config.toml
vocab_size = 41
channel_attention = "se"
init = "kaiming_normal"
weight_decay = 0.09
Rows from block 12, named by matrix and row number. Rows with one number belong to one channel. Each number is 500 + 25 x the weight over its row's rms, rounded and kept within 0 to 999. All counts start at 0. Numbers have three digits each.
# convs1: first pointwise conv (model.blocks.12.convs.1.weight, 640x432x1), inputs 288-431
# convs3: second pointwise conv (model.blocks.12.convs.3.weight, 640x640x1, transposed), outputs 320-479
convs1.296:440489531508529469516526508506478486487462499483512516511465520500519511496480498548513433442538486489507461498487472482448521503518511526444546478540446477515481530526484462520508489507519467459520483495479512519524524480501505460540471491475469486506540478490533481559516502485523502481455500506506489480517471552531517454512488503489509477460503537508520499510496489475516514482502522516523473454489457468507507500510511532495468
convs1.297:478501508495531483501550492481489498520507469518492497477528484544525490508538512467504554461488464467487482523510518478482547478505507505490471505515516505527510535479523534473510502467523500501526458492491527494532563490524486479487503481555505514552482448493547492470542540497503457580462510490502475478508495489530508508458480468538456493524534465533482529493503485486485534471514495518492497498558474520460525499546487503531499
convs1.298:525445490486520529481461458511486514526477469518484488534490477529505513482497473515496469519564497504452467571450502477475490456485507481523480499491477480523458506518485451503490525490506508489504488531501481493507505489460476490533509497466523465516468499527463514505482523503497533495474537512529502501528434517464543524499495508481482523458478501525510521526522525486489507500496522490526478485514498527546501548500486478470448
convs1.299:506510496502519499512540505493495532501546549543486472461508501518489474461487572542500489482488524445509500467540495549435523496488457472487485508505525514476498550498525503483504520507474482514470502504495533460498496536513496517483496473482507496488495484521476490488504471496537462556509466497477526473509480516465500521512501471505523480495505451526524516473516471470568481526501503465494517518498489493512445552517496506532483
convs1.300:471473548477481498476517507511469478498467513497446475489480478426522489516523430468499516525526495460471481536483485504538507473536509508503498506487510518510466487480488465505519553501521497434519501492466488437519477499493514510512492524493505499495538458461482475478499472500511455534492575498459522515534461475468487505540477520528486525501497531497479501478494514507506527505493498520497471471480523500492521482542523493464509
convs1.301:543465471488496453536539510486509498496510514490463507529495523503536494529512530541496529502493516469494495537547507499434509480564507549517526495496531503501500488512519481506527470505523479512507565526465471457512497427541500492501456512484479494483465516519520531494481499514534494508470539492477527495446512484519505488511501476500537504533458518535496541528467501489500517499540483459514500492507520482536484548512515518463468
convs1.302:469521470508491501462455500518534502514518493506484529526505524437463500483474511496505466526479519483467481519513508495528518466476487521539535493506490476499486514476480489504485498472499476500509477534500456532527482473444471520497556536496475507488515499459453477523492482474531519507491452508506447443500458541472494526558506451517474474504508500511522469503533486546526504481485515527507474507509499502487538533528518481485502
convs1.303:511454496558509500486489519513488514509532499524518524512566474490489493489480502532485470498491517500504501490514463488472506494476514461482499500463540535500495484480541508510457450469484494519535493473471549494500505506467450454502504503471476472497465518490501528480450489499493515478479539477516510476477522536497428498475510464565516484508474500506533454446543515494446489548481477526476512504509492501512473516495477499549510
convs1.304:479479521518492479531457501517487528518458518456488469507506508499466518542517527529474509479489476493501521545536481446495514476454440490491508486467486530459519507487504481529502514490500515510488468464505520493479557494559543525507477508510536492518533483487503485519516544471481444531491508475477519538510535470479525511500485487510512463512518507490540507492477522485493510460511497476518529503488474493513462504505491489548538
convs1.305:521522524512498522500519514500495485537495508485435500491550515459491512533502436533516512546509509526478508517519507536525502511549498496547507482486484473519537524477494530511534506474515485529496489491499482508535480504501449505532504475509577509486516501437539442486519515512468495485479489503476492504496526483506478504513508507509494496539502522469460473456502490512444548529490505531517476473500458538500480477489433510483472
convs1.306:464503504490519455492527465505515506501502474508510502545446488507535507543509518502500505477523535506500517504537534410478508495507507505546539490475514491507525492485480503472508498492543480520493484472484530501488471504510523500519466515446490483488527476478506529485463495495481512508504488488486506568504497522494484483504527483518467487504514514471504477473478517521486505440516494525472483465517460517459488486525480525537567
convs1.307:520469514519505508516529512473474461460477494509498501490488501507470509507497531513502476509477490480492488491510507455493532488552484486497496482467484494555497527488490478508457519478528519487490475440489495522555486523508491501516558524511477523498515479472510515504523439481507505508497523509467496500508519459426462487497512445514520502490528497473419470475521469507496516456538456527500528472436521510498518521491498503481487
convs1.308:506507497472476499585542517481522515499470511538508494509488461509471516481559476472493480474503498543504534509477522469516500543503483522529530470540541494491509482510487506531484525542461475506484538490485509486509539509477440555462552534521490506492528481478502497461521493531508515537515523524473543512537504466518490475498456492482514473533532454475495529537479462494587519495487498491512493516482531533512567471558524518538512
convs1.309:493461497457524442457495488454511535477523496494513524511475460525481487516505509460483505485518515519453489507495501523489493466504517521498431471502509512481485494452451495501506500463522499477492455460522546496476452481487465489499529485556502504542521499502516496537477517498526476507465485541497534539526474515510543500533469495527502505449490526512490511430535485482473503490494491508508488473484503496528499499510479469449531
convs1.310:445449536514541546491540521495514498537493508493486473526519523491508416510529493510476536480497491487533502506491494503522474488543480535490483491483545497486475538508494468491470501498484501542514493572509498501545459516530520418477525492503511522541477521510512535529472502510511495501509528521575488473487489433501519493486514510464499518443486480513496448511504463466480495446541486513446497514507495522529504501505480483496465
convs1.311:518508483502539472469537571498537518521510504470494556533518492559536483491527525501531486524527501510505509528531523507504510494497452489532483480474518516488504508486520504441490463505497490481484500492485491491478489492515471527538490525493495537498496509536510454556481480497506493509475501477499492489497501511463542530560550509494469501482516508485493513534493480470498464490499501517491502515580499514532512448531511520513556
convs1.312:495516464490492480492492494470517496476465554489495538467475524522510508488508490510523538474527494512466503509528476461442497528476490481503538476499495490491505533469494482508469512478508521496491533523473472511527498508496525533494507530441482503471492509455486473513498480448491481515512485516502496520545499495458498527496533519496450495501503471475512511508516497520543495489497519526536461475557522517469488508490509524590532
convs1.313:486482478482514553464471500504488506478512504508514476483484487506507503488470545495465480502506473486478483508508494515494518455509478486486482489473489516519465520499468501487482520500485481541516515502554477451507428479511519474506491534493500521517469454484521475514493499514520494488460460493510505488458501496499541476490501494464515522518479490470543466546515474487506462517520508474508510486481501516511534469515517505496514
convs1.314:471516518500532491503478473481478480465509523473477480529489496474489472528536501490499475505480506474460490483529497506463516462486549542465534518477514470517464501511462452466522517450495489472496486507483494505530509440506506530507567474459470555469477507486496520495528493518537537502441478480512516493506498524494497508512463502495511497460518529482515491547487470477490476508496489515540471476487512522480509488498529515494534
convs1.315:551469456458512496462520521470523500556503522522544480513473500519551516461447524523510511485516560490490485535517506499489528516482506535502508499487522494494512502516517499504488496547495513491533502512491461525463519540486502534514506511505534543486521483505467510513489536523512501511544485511530492491495565496474510506480559492500502466478504507536536450515464476487534483482503459481464480507506501494493464548550498482496513
convs1.316:451510511515503488498506474479512501527521533477504530543478491436501477506530504499534525485532516479528510471509549528517495508504479518489517495502503480468486511473511458512536508525513505509504512534484488521472434506494504496490504512501457459481514480455501555495490483520519483503484424530533490500470471470474552503500503471516496490506514471477477478487563527471498473498537520492501492471518505505528502498454533528533484
convs1.317:507456497481479489569497511505500493522535510524513483495508483493471505516497484475507476493494525512492457503482503494475484485518540497491469497519553513486501500454509472532496458483502541497494474503516503528523467510486519519469480518557460514464519515487524525508487487491516542517484495494486452489531518469442487464504460463455492538550450497599488529492489513515519483452490508498512501500514491529517528491505523496500528
convs1.318:496524517562513500478469534505496456525521508480525494517497500536535455496551479511482510500469444486478532527519529493497485521474499524531493484497484459486490457561501498499480484490472515456497555511514487472510459522509499498498485506501499524493479540501532520445470491518472461489436531511534467444477502522470498475515475526499503493497479511463503524466464474509521483498472503490510534472470538515524473510511533487452558
convs1.319:500509521515467468495509486511510479469469507525508448552467473479504540463510532514452485482488497486518546530486479429465524474485484512513447479473506489502477486499519482497505460499507495504504488482484521536497517541444511552499485529511494481492501482462503497509521515512473452507484515481451510472514484500553531496515472503507508546486482536491539526503473524445458476468503478492487447505515547501469475562505511513486496
convs1.320:506480493494505507445518461478497493486480548519513537476487487443487476485517483485529501487508475513461533531470498497538494484451507528430517508487531498481500472515485519526486496507496499488484519514498534495509444457474543491513522511530511488481508521497517491518517495526506455505487485483515473502490489509517516510478517530492507533520528507491488503503510519499488438502502494468518521437513513499522468514482487495511542
convs1.321:452476484513537559484498516526551515497495538498501480519494458528479519503526476517526467539490486457474482508494538471489479515531506491489504521556476518487481525528450472513451558501497500512483530518492527493490474453524525525461514507525512531495489461492522502474495471519574505475500523521488511509498479491500533531484468523468474500492520496520515537490451441553492464503514476493492487434510523545489525469507530564474513
convs1.322:471527462530514489470525487434498501481492523501491505510497511484519508498499511515561479545502526493526515500498505519493507497530492441503514470501493513486514518517507495534491509480475511525488515467472471502464485478486506539509549507531471521525469468485501529453528510508522483511487472514468510498464486470500512467503494467519449498532502481469515526527501494484503531472514476481516495499514456489474467497480440527482448
convs1.323:517493531508504455510477503469485498475509478525487505527490528516505454500499554510477506475464464480517503498493530489489508457467491481526487508486496489489518509510475454504433469527470509478470523495510453472475467475475507482515457498452513521458531477493525472527529531499496496485492510516508544547433484448491503489507493518471534509529485507524518481505486493470458498491476473484469447527476532528498505535459484515527537
convs1.324:514533526502517450493486484473496483518511523492556482483540540531526466532511511520485494512530503497500454505478509519498523491480524543521511528484492510509475531509489490510528497446510510487531499480504516490519468518500511466525492493518532508532525529539494469520485523480505489481452481515507473473475483523478537457421460455503488511524494485493488479505532513483525478479496521498506453492492475523539505481482478497515484
convs1.325:487529513525517492528503489506502501465518520474539465504497487497469505511515514513503524493508511505527529528511498511483466507496507514452509513478505491459533496497512529504521514437475490495485484529477530501499528517499489520482450512467501482497495479487524510498480486504495489541507487522494503523484514523530514513490501500530480470522482463503487474504487470498517495462468491532476527533480516483544462467506504496497466
convs1.326:496516528484544519494518477548506504490468504499485554516504479452494507504467484516510518508500460501567528476547496492494482511466498457501513486504505518512495482505547520544493482545478494499474521514525517515512525508514537500515500496500482524480465448484503522482492480526504515485525494504490487510493534472482525486530507524490480527487518542514490491502523512513489522516498498471479504544486467488483514490517488487492544
convs1.327:513484501483544487559540508471546526507501471451488503496482487514469485464507474519421511525478479496507534483491512514476495502501518473513488488502484454484543491550495520475537520509477503483491473513535481481525458499480477527458504516467489512498556503479561502455476482517501530534491478482507514463486494501507482509511491500490503483472537499534468485502491502513527444521542530478488528522490519490422455513502472500508520
convs1.328:483510492515493467549506468495475518448477535479521509500484459492531528513498484497511473542444456505511489480524477539507468441552514491483489445523515498482487521529496520488523479527520490499482471483544473469501499506507521491451509512476517430479500495488488483489499487522470511450505533521494502478503452530468476475504543464510482483480515474436512490503522494478521446519513482479542490488461494485524516479572479488438488
convs1.329:472486542470495541466514459519503515467511516446491547526485542492467555526519560529490463479457517474495482520457492505483515534475502503485477527546488492493514496503455514528491505508515523483517471520477533488456548449509458520515485478458540515459516452502502505519493520478504514498521486491525449490500539499504479506498473502497487517509484521489521470521440478485513478514479514490517464473498521543474528506531535495515485
convs1.330:492470531457527460517487484499510529460511521536549478503513507472475493471530498479483511475495494477493489455514465509479530432485523508468516488580505496470470474461491424483521491460485499499489504511496477506477511500484471473494468524491514552502494500473495510498489485472494489516461490525534523486514487473461493477493541533488526524513505505505517452505490464498492499495537534525486514532478493516458471501532514469503502
convs1.331:522492493499473512517506490469450513496490489536444548494468515496534496532458493452483502466510493538491511518480488499505491502498466482479546451482507476482496541514471510479492473512470491496528510490479511528497503512453517528457536498513501482492532503480479493460523494500520544464435490478500497514490465509512465475478476496506519494481486511496554545544489502526490502523457489492504498486491506477500477481523500503527546
convs1.332:504490497476521486491498497474485464477487487560563501496507493508524515512468500513472503485495466480474476499472518471536510542490472512553518513561487521497516493538495495494425489469495472515496529507536496537481456471478515500487472499475512501487526522482509493490489502520520438503476482496526475493470490528436438503477495518519522509540478466498453526446474501507539507479477524492501506461527511482495455458504491486521442
convs1.333:508509509513493515502485501530469531482493486518514490512495483502464543472527508453503454520495547498545513489503503525460514497495484508500535530468536489508479494502476491520485481485552543469468509488465505487493522437511483485519467471516491489457487485478499484495522497508532503497553483510518498483476498473481509469480491472510465505495497506499537476492490509506536489467533477498533507483512513508484510486529495490506531
convs1.334:446498497485498461524519512538508471520496538542507519501528479516517526497532500547497511471512461516504503509514485502498532497500533503506505495503490501476456480484463533512534489517451511501491474495518506518500534514507527484480470480485527490521536506488482475479491495524516517602498505501506506481516505464529501474531555522519521523534522521518494492477485508504482490476506500520514524463528520502458488561476485519482520
convs1.335:529506487461475540486478475540468515471536501475515515488541467511507549469501515504476511529490511500484520496493469507464459448545502513456479515476486483474525523535519480519468487484522501554467473499504510499502500505520488483474481474499527509527459508472546444555520460515516491483459491492481493492430490508510480497481448514494497516496459492493492477455507516524510504539547523470500486493481475515502514486486502481479523
convs1.336:507482479520546530532524462504499528513477486474481525516515527501503505480504482544540500492490539450479526490485543473503497476511486496483523478502499487493509510501456479492446514472480499529488441471472501484500461468516510514467479524500477486540525529467491471518518474476511520456515554537510493501537519484461509540524501513467499475498527513481515522534522511447497509494493501537481524471499517523492517535541501522525501
convs1.337:468490483501511500489496538490507501525472512435502504493529497543494516488459483538504515507532494488518499475497525547456472491479490515505497452472511503484525554514498516474492546490513492534526511496479477517463466483481534479494554506531516518504488429489513490531482502487442496541515441483480527444480476534513480516521538466467510509514487503519521458492497519465480500487497558537486526506534518513500509456499512498517523
convs1.338:508472521461509482507471487505492507508480508515458465527519489500540461514514514521441475509473510511518495522540485527496486466494545521499537520499488465511465504446506503472498513478548498476552485543399478481530496497496505498472484516499468506466533519493462534486501511508484491497492488510477547505500492481506494512515496504515510509527470515513528518501524483488520514540503506466524474534485475488513535486467517549500457
convs1.339:479502524487503472518510503498488496501465472485526448498510505479538514497515550485490462512518496495490531440520549498482534503508516492518531512556519554514462513497492492502515483491495510483509516486493483500489528443506449454486493525470561529509482525485454497556543539532490536505441495548487513503500456523486462508487475497508519482513498488583518511465503499477485489558526489516523520453458516507504494491528528520478516
convs1.340:513518461486482478536507512506502493512513505495506499524492552525496521530463470471489493500505530509514507478474489474489490467509508518543522515481517457543489525489490473526457526548480485524485495470533523498518513483464556515537483501503511538476501506464512465539511499538475505512496434480422497468498500515533501478497513492467512475510442491486453485501520518490498472531504481526518494460453494468514498423470478497501495
convs3.296:560468555483507507518530514482495468501493497532446498454483514446451512505490493506507474485500499515483457506477502564506479522527509484524480520508508498461497480528506454501496508547529504461454520502510494502472567490546497485481518511521520503486461500461523516483498509479507469463517505445468498480507527479471502511483481478518559526518481508531502472467474516510504498539532520511478466497524505495548501512488549528465501540459544508513529525532497519523479476485514492
convs3.297:514491491513530498484537490500482492537464481497497482510504549509511462516454530488504506509472552482471498554495515504508487509519474491493523497492523465495527457505502504534487495504531477536523486482531496502500484516505514484523519481508529501480496514468509503462470450508507461502497498509518553505507528500501535530550532472479550526465549478465501497538521524547505512529501506487469521510509546446491441518499479489536461502497466507489503503528560508533514485520516476
convs3.298:488535449494465540511532510556495448475487540517494528516493476490483521479505481517479495474534532488432469527506489515535476508517493495539512502510496477516485514490483484495504496421503517502500466465477497521508466499453490507493498504484540530459460457497544540557481510501491464487533525503524450512489459477540520488499526506495532506488482493464509486509549492497536517552477472519524542529454530523499510542489520486481491531527493516525521536488499522522520498534483540
convs3.299:506487506495511464456444478461552521510474468498498508510530530518470474527555491508482498501462473544495539523497548524474518537489456500490499522495485482482538517483476522482493485509490492463505500517546497550497497512505515507485487488548471516518487542508473480456560507538510492459456501489507531531515511535522504484471522501540508490514482480501467534490494496539487533442525498538448492522498486482472526503515514523496527545521493505535501485533526412527496481490489483
convs3.300:504541517475493497490463487480482478505551534469515488515485513453460501512521491518497540506529496491536505521484469513462463475504474523527485568488476534465523489500490521533482493513500442476519497493475487504546514487506521516471497499519509516471496484504514481491510529491502498519450528465474495517566552448483447489512534469497478459499506519459500488515495464526494529501547494500502499465517490474490511518535504506467515493537513474481501524510483522457505521513509514
convs3.301:558476509543471495517524496494512507510489558495477471497502493507529505541478467515500498503504516515493487501477527498501542508484502479501497488533519514543528551494476478495500479482503483453482536528503523516496530468519518507483483462469501470512447516533513495527461507515491485496509468505502513508504501493526496545439478531519494532491524525546541479501501569524529504470494540487518522495460472514510484550473477524529522515539473513473485561473490479504466439443524529
convs3.302:511484456496521497457489480508494533524497488512492495475523486499481457470446478468516468504498528523475464509536483541499488504526514515509487523459494503455536489476476523477516494487507474521524469462508526480497498492464514494505516534462478488474475470476515518459456505520549473471491505519527513501493473513506521521505524530496478501503493537481498488529506497549468484491477523455485494524536523487519507489528484480559520538506531482466491470494505543509475531488525470
convs3.303:462501508455480514517467515531502484500484509459542502487504468542494495480557510469484499530501539512492477511526521486466476430485492519517514508455508477470466454492498515475514523476473558504513497502503479513492456481507510532544472447492465477510475492471493524496489490493521499456482479478509486514502539493464502483463450486520495493527496486467511521500493448430461536462494488505510489464493500506539434452511525519499509548490489486459498464499507472500472496487537487
convs3.304:469527506483479498484500471507463483488465474503492501465497516518524439493482518469477517512467492552469502491470513483545517489479503489525510493468498502504524516460518455507503485501491529513448505496469519489487491495497514500447499533492513508467504484460475507509508451459470451444424483536497577508529518506513479516475479494485500479509500493512527482477521512494521456450493487509513509500483501489511507537543486559475507493494512498501523456512529476498482517503470502
convs3.305:496513524502514513518537467520509520477523514496528503540502542535498517490502501473478518483464486528496496484493495491468519514525520504459527468528494504493517476483534524514471498532548538480564511529505481528525545501501508505481454499506505539450477480529494461581556501486554523511544504482510483480509512500457510549492552494507488511484462525472493480499489527520569536511531501525480495483479463498485488490485496517493513536503470527528515491498489501492524556481450479
convs3.306:479539464490468454459485440493509537442531513499525468508515518480509495511479536493449479511498478494493457530529464493504505483468447500503500524501526520499495509513503515491522521486483501543501520454478518521525460487480470537453529509540528503473488510528530494496514508501498542530466527474549507465483514520500495462478513531482505509529516497505491532518432512531502481467518489492485446517466510517545534500505484480482472527484523527556493461499517479493498497511517541
convs3.307:472497464479474477467554450477510472515516512505482469484502517487503470448492475507457523495488497522527498485470507503516498479479484509483560486495481495494493486481483500525479573494539491523530477520491507503500505481497485517434481484509511460518520504476477504498519495532469496490446514494470478520523491509524513509497521513495499540529492538497492520465486486536527491450523458476483483475499530515515528491524522483526471557523545537535477504473535476465498493528466500
convs3.308:496500470491482552461498508484496485489500528472531512509474468487514539454558473434532462523472486441505536495487499528483548568526503505503502513483530478478502504519515463513519516494498472515548450526523484469525519473450510556509485505507489525480443490567527486494508499455465514533514485503471465495536509501497501527544481534487483446494471516508476539523489498445490487485490512522504508529502476472509489508506484502485510519498471460566488504577521524536468508482514538
convs3.309:508497504490522477521517498481526475547511523511461492515492500449484499490507486521480486483526484536525520510472488517506483511513472488501519516516497497523473542498466487512493515486485493473468495504459474507553514439503471498548510480532553513491476496478484551514447532527521506518493508496479482536527524448517464498525445441473507461520488496502517486523473486509485498500505572528522485507525475460535471541483497516505493494536494430517487527499481552461477480480508531
convs3.310:515526503492497515505491485496504506480510511497518498520481540545499477503524525502522546488474495493551493495547478462511481492484499489504514526494516466487492467488490502463491442508487530491493508486475501528535486470499492518477535497483487463466495496510515489498528521496536437500499536514534464491537527543507522478501522523463526486526515488461504492505461511529496485495472470511484482500517524485526499488485507453508520544529518551484459522484518497477520528544555499
convs3.311:519463484505524482505547496466554516493540455497464500466482519530487457478491508478467462445460481512527488527520508492501505522510488526529502542498485530472460527437508516475484461532455477507477513468490478502497519505507498509499466521514468500524528456531511497485494455525482498510480462518469521485508468516497501518462557479504512489501521491469508498534471520511564496474450479489551504526489534517538499490506469483506545498515483540495479506496511509471538495545534479
convs3.312:526471464460479500490470569471511540504510507520477499459490478522500483494528559438456488503507489504497502463505505492503506507487502508475485508465485496500519493510492518507471537540541502518470498517527500533448508528478471509499524455499492498540529576491516494495532486463470531523476437495490528521540506510455436507505495512479519486504549521483490487458512492468436499487497490473481508521489473562539523494525526488498490505521531515506515502505506518488525496495515474
convs3.313:494521494489559497494505475531548518494532508522504514511507519569505504526494504460449502529465489482532539509472510506508428492485508529528511509480534486507494512483504489488492491510516478489515500489531484515504510516459526489515508471475490493492493485486483542511519525532497471502524543528523511517534494498519453489517539498501475510467537503483513506453498489490466493472477473455470510504506525527495489514503479484464543499475514500490491467506516525484485496485489474
convs3.314:502491506496511512478492462471500490517477522506464480454490488488510522534476517457483480494506479434510516489530465540476507473518518534559480509486493501528465524487511490554479499481493472477496514509475530531494516469508503461549457469539478494438511469555473505457482499472470461477466493523481492478497509480498507475534435453482510535504498465483490495514496504478485508508471509455532519489510510449512510469490506521494505489503485453482526474535493472468487478473500514
convs3.315:525520527516530490483503501474487537473516514501500542567538527499558519506482470500472467452497524527518485505465486502485516525521492504519507526505420519533494521519446537534519511527475531468517477491512461490492464516501493468480482493507499528534480482499521497493422517431500543490542519458516514477475494486498495490480518513509513459532489505500516501512523526482544472492525509510527544530492533481512470495486503498520464457502489503523483522525475493486467513490482502
convs3.316:522522527520476491495545489498494479481468549517484519536565470481527538499488494527499474502530495476447510517502481512501510500536519495439501547518528508467547536511505527444482490493481490511504485535503464483498492484499496544504481498532501530474465476543502457497484470531478516488533501438502516474507527507500557507461488517536462483479418501525514473470505500509535513539497521447521520509498494495513476486453487538507500501549482511524497527489488524447524463503482521
convs3.317:490470449509490468493481502483485515458477474523486517509486533554495522517479486515539506480510520488551511458481516477480544537536524535505516529536527503472493497483473505500502499511538510517521502479561496503563515517457491482521493523502546512480514501486507515508517475461499511523526549495498491484544464531516474528481479463480546489563488508458504496555528452518518492501490477526502475541489498492508470472441463551509464484469491462497530445500480472480527515521465484
convs3.318:518472497465488518491454507460537541532477543498493545549479537485484505518517519551492516470499516491541513489527521494486547528500481467495532475534504488530484469549505510491540495520437512501536491507495465511489459530548497495538458471527494475524493500526520563485508542513501484498512521512498499478462467487480515502523488480520533561487487542511465497525496488498526535555482496498506497519490516523547498518478475511516485523554532520539511484494529480454508517500540485
convs3.319:506518518480528529478497493499505471470461493523494500500505507531521462518509488523486466481483488496491509516488532524480517504496532469524547515479512499540534512491521442528533495475488467521468507518451479475499511487455482496480543498521533530524487493467506509535565451522472531494461465476494475460512502475469528489547498503497504478500472470500501472535474521505521518518510492536485524488536523487517520450531472506495476500487520510509481558537461514545514478505515533
convs3.320:480498512499587478460505533539545538525537495491494470478503469468520460525489530474498540518531508488529485512510507522484486467525508504532508530499508521514476551510520518468465532498517511460473465520485511557491527471489511478533453456517538458468554480536478515488507515504493519531483495535501549546508480554486488505493525482448473494514557479501527510500469481498470519490549485515494520490487467510541483493498502511467540497510451489490481498521513495500488487475521535
convs3.321:463484512503515530502449507500485476480498488496469522530487480505489484495499531489491499494463500474514524519474530486470491511503509444491474544516468502526470488509492502517448453502518487499562449507523510524531529526494506515518507480522513480528493462506527462513477525491512473493468499529494466460528529494507495470475517480510468528545529473500502549489525516492481488517496516486437542492506485509477516543535533512534499491444478517502477499470516509491492515466489531
convs3.322:470578495506439481492493481474490465486497463493504499487506487480488450514490524480500477522463517493513445533486501467483484495480444496567499505447527496462479483515476499459504500493470484489475503428489489518500502502471483500506484487465524514498535506489489532520488489462527466515457506454490521507483476480486482466445478497461482536501510468507517469508492478472453497470502461525469461497468552478509469462537520562493510534497515495510487451455502510523492501499499511
convs3.323:525529512542504498510500500498459476515483493531515492503500494492478504454507555490486469518483468543513532519492454522509468503525479514528522510497452489494536496463481504528481490515534518479512535497517492449501495500500477524489481454501523512503538550471527523473529545483531524515508528467526495520511402529459498470485551478551520492507481463492485528464501515485503481514521499438498473482545521512480483491505500483529514503470467521493509529499495457493518491484485502
convs3.324:514455532530538528456483547489519521512472493500476471468511500475494531464470505492488506449506522464537491470478495517488514528534512529498493516528506522491490470524534516472517492478506500533505538492492494486512498516474502483530509500515500545556518525461514488526522552531544537544513494509504498531500488553493477531506561492517493493486543481506491481463518518474517459492495531487509504479498484487474490525473533452525549488506483518517530498493474495519502494507441544
convs3.325:504485504532459515488522551512494488506462494510517456494468482482513511495512488505474480491473447507495509530461482518470512535534509451475524467521519491484498513480516512472491498500517498525442494524498514497518517503494494473457506533522501493534490500492471531515509504482501518475536450488498490547517464458548479484490448474485519519511533498494511542499513486485501496502476498495510499509544468470508494494491512532516531492505516519473472564504496469505491470472524537
convs3.326:458484453519511514473462528477460498508499504491482503543515491465469498542539504519500535540529491515465476539491466504514482479544493436468512453487532511497508479494491457526510520528497506445528437491523475494468504487554542488527484465530498481446458511532500477497440446478487483526514494514446518495493462498510491479499519503461473487495519484541511501533503586517503473487504525497507522478511485527478491495535500506526495497508501488516530499504477505483497516498485464
convs3.327:521469498505526521538466527516492506528518493489497471525486543524457520506534523475536438515486518518471508478497501527500462456510481515503485484495479462549509511493524484503470514473464507488486486532459474467522464532503497454530468472511483537532501455521489517524482517508474510507548528487509510482496469496473507519548510502474501498464498491495501514533481496481492494514526520511561546505559484475477465485518476482489475518519488514485471519534523546448494517491520516
convs3.328:498517491488496502485486521559520496473539469500499466513453492517519507472499532463501492462533486518481477507501498501465488451463475529526477494476533489531501507547510522482486461443483531521515497487496529515441516457496495462478468479486519501493470490541458498523509490536501480499460496516491484511557512490487513521496464476505493473466474468484490501516468486520502521521446526491499468534516477465485523470534469527495514509522518531501534492500546480467498531501505513
convs3.329:464509492500487494519515456507472507529497493471510473503484543463467499466496514482471520521489485499497492483508468458472536548480499468511473482498495498472482511495506491466487472486538513520520517484498428533503541494485499465463534596483521524490526497491500497512491549491517532490488507536482501482514504478539496513488526518483477485469518513532507504522453525518531513495468462524552491455482520509508454500471525495556538523479531465505470579458519510547489486520523540
convs3.330:543461508482492490479489472522514443536477495464499492501490524535528498497498505470491458486479533461500522542507529524494498503515476464530475497499459521542526513499468501531550537515513493487465522492503526508480516529461480540513498539534470487489512527544511528486495540495484504476509479518477485502497536520565538508498483491511517500475462488501464489520499515464475505522502475489442516476521510503531495484493436557501491507517506489481479502543501562497464534551481472
convs3.331:520464473486512503479518487491512517506526479515509477505496474502511481503522519460466465501492455513483516498508460539498497496478497498448479536515471482540485548433490503498485501472516492475469525538481516490519508467515525489495530487541503461489464536487517545511497482525520502478442502484453556481489453468494459518526500509495478498509503471498464544496496448433550474549462508510436536492489511497494498497513468519502507488497510437493493494508477467493493524488485485
convs3.332:486541519462497480442504545496489507484511489519524565469504482533491487491530477441480505499503465494483498454504455511532534451518511521515468505497489504503535493506495483580489500510511486493507505489476510436435494510455488534526498525478521496480484486490476481483538488476492479469530528508479483481511491474466501473481500512477515504478475506521471494494457509474509509491526478525474504508485510503443503519489515556440535465483468489487488536525506517499488515487487520
convs3.333:480516536493468507509466483560476546533480454532502528483498515487521521508505481508504512462484494459466497508506511519489529521496495502475452551538548514512546478506528501474514510495472471529484505515515525495500521495527496482471500467507492548482455437497492478459531443477469453472505476462505491509510514521482519468513478506494537450487475489483473464541504544542503517477512515488524484478486504504507513458490493522450466498498531486523562476499464476518497452453489516
convs3.334:512488470512553499505468483502452480491513481523472470532477478450461508487491483534481526444493496517484526455467491514544482494528520517512492474481495458530488532489503514491499479494504446483489482471468513493518472532474474513524483507489506507484484508491504510462511472533483497512467501501561478497451514516505501497469511478444512463497518467550553478472501493465531503526499478524543505455488500498502535485499496473521515435509521467520476525485479488500510532456507494
convs3.335:499537537479469474465508517529501545506488512535469489481498518503531564499522547491524497508493513503505520505494475519485511492477473522507506495508524544462466472484467526488508524474505494501513489494467521504477476483455520510526521477531498488471511479516492480482482462490504494523499467485488507504548515494466484490521512477483479476512488480538439483513528485512490532506512486453470536479462545504519464518472510458497482473509461456471550498520540479530504493497513490
convs3.336:499485534504478494508490501479497508531466516496489513528530466500494511500548530509517491479484515539522503514513471499420506556508532502498451494492505503499495547519475502522530537473525481482504503528505499500480481445537519513509531537498524479502447491527508505493516505509480489466490538504495507500490492463498526513489452494512516507519525503484535514518500554468535494503501492508467489494482519528533485550509514502500510563503490547513487478504476525474490447524476507
convs3.337:481530498534486517507490495506468458534464542497470507472503475521485515470492481503502494515520536497489544505538483505498469522490493477510484532525517490514470485529497507487504510497503542547440503495507504520480515530481512512516487479490513503481525515476526512516491496473518507496530488518520517454525519527539496483474512477502506516471476492579474490501489520518492510527532534465473497523515498478481525494467558528529489557503512496522484533524480455469481537487464537
convs3.338:510440498523491537545507477471465536481495527511517531493470509495537517550495515477502496517506531481506503472503499532476515515472484442469502531497448525507504488517528538535488526464485510466472471520491499462485494494517471489476497529495477493455511537510491498492527505460497467447468500521527512521481519492460520479488516496526543491495517517484487500517497499457517472497464491487491503519483483494472487497483548523485494498465510516505475497467495489475469536487512537
convs3.339:466486496513475517505518504488486525529509487513514481537496550565511542500519520506505543471567505480508507520544499480462561474508466495457504491489527503470509507508509528475503461475478467530521555476491529510496498506533519498509513491496445540471492516464509495470517464470513525487457508537547505521490518496498488500473502476495475480487531524484453493559471465525496530517535511456550531493519512509467512464509494499501493512519455519442536517543510484500531520470487549
convs3.340:451476465518463525475511488488534517564479517484495521518485507548502496505495484487515504492483519496524486481516507503508501483456522512516478523491497526525502464499512469530491460495502498541506522528519517507512518491562478505511505513525504503507543492511493516476497523485494519473483464513476488451511501535496521507470527509498539497482527509474505495506518513485510497516520504467523480486546473528487520494477549483521501540487513472461511503507494489491495465537476514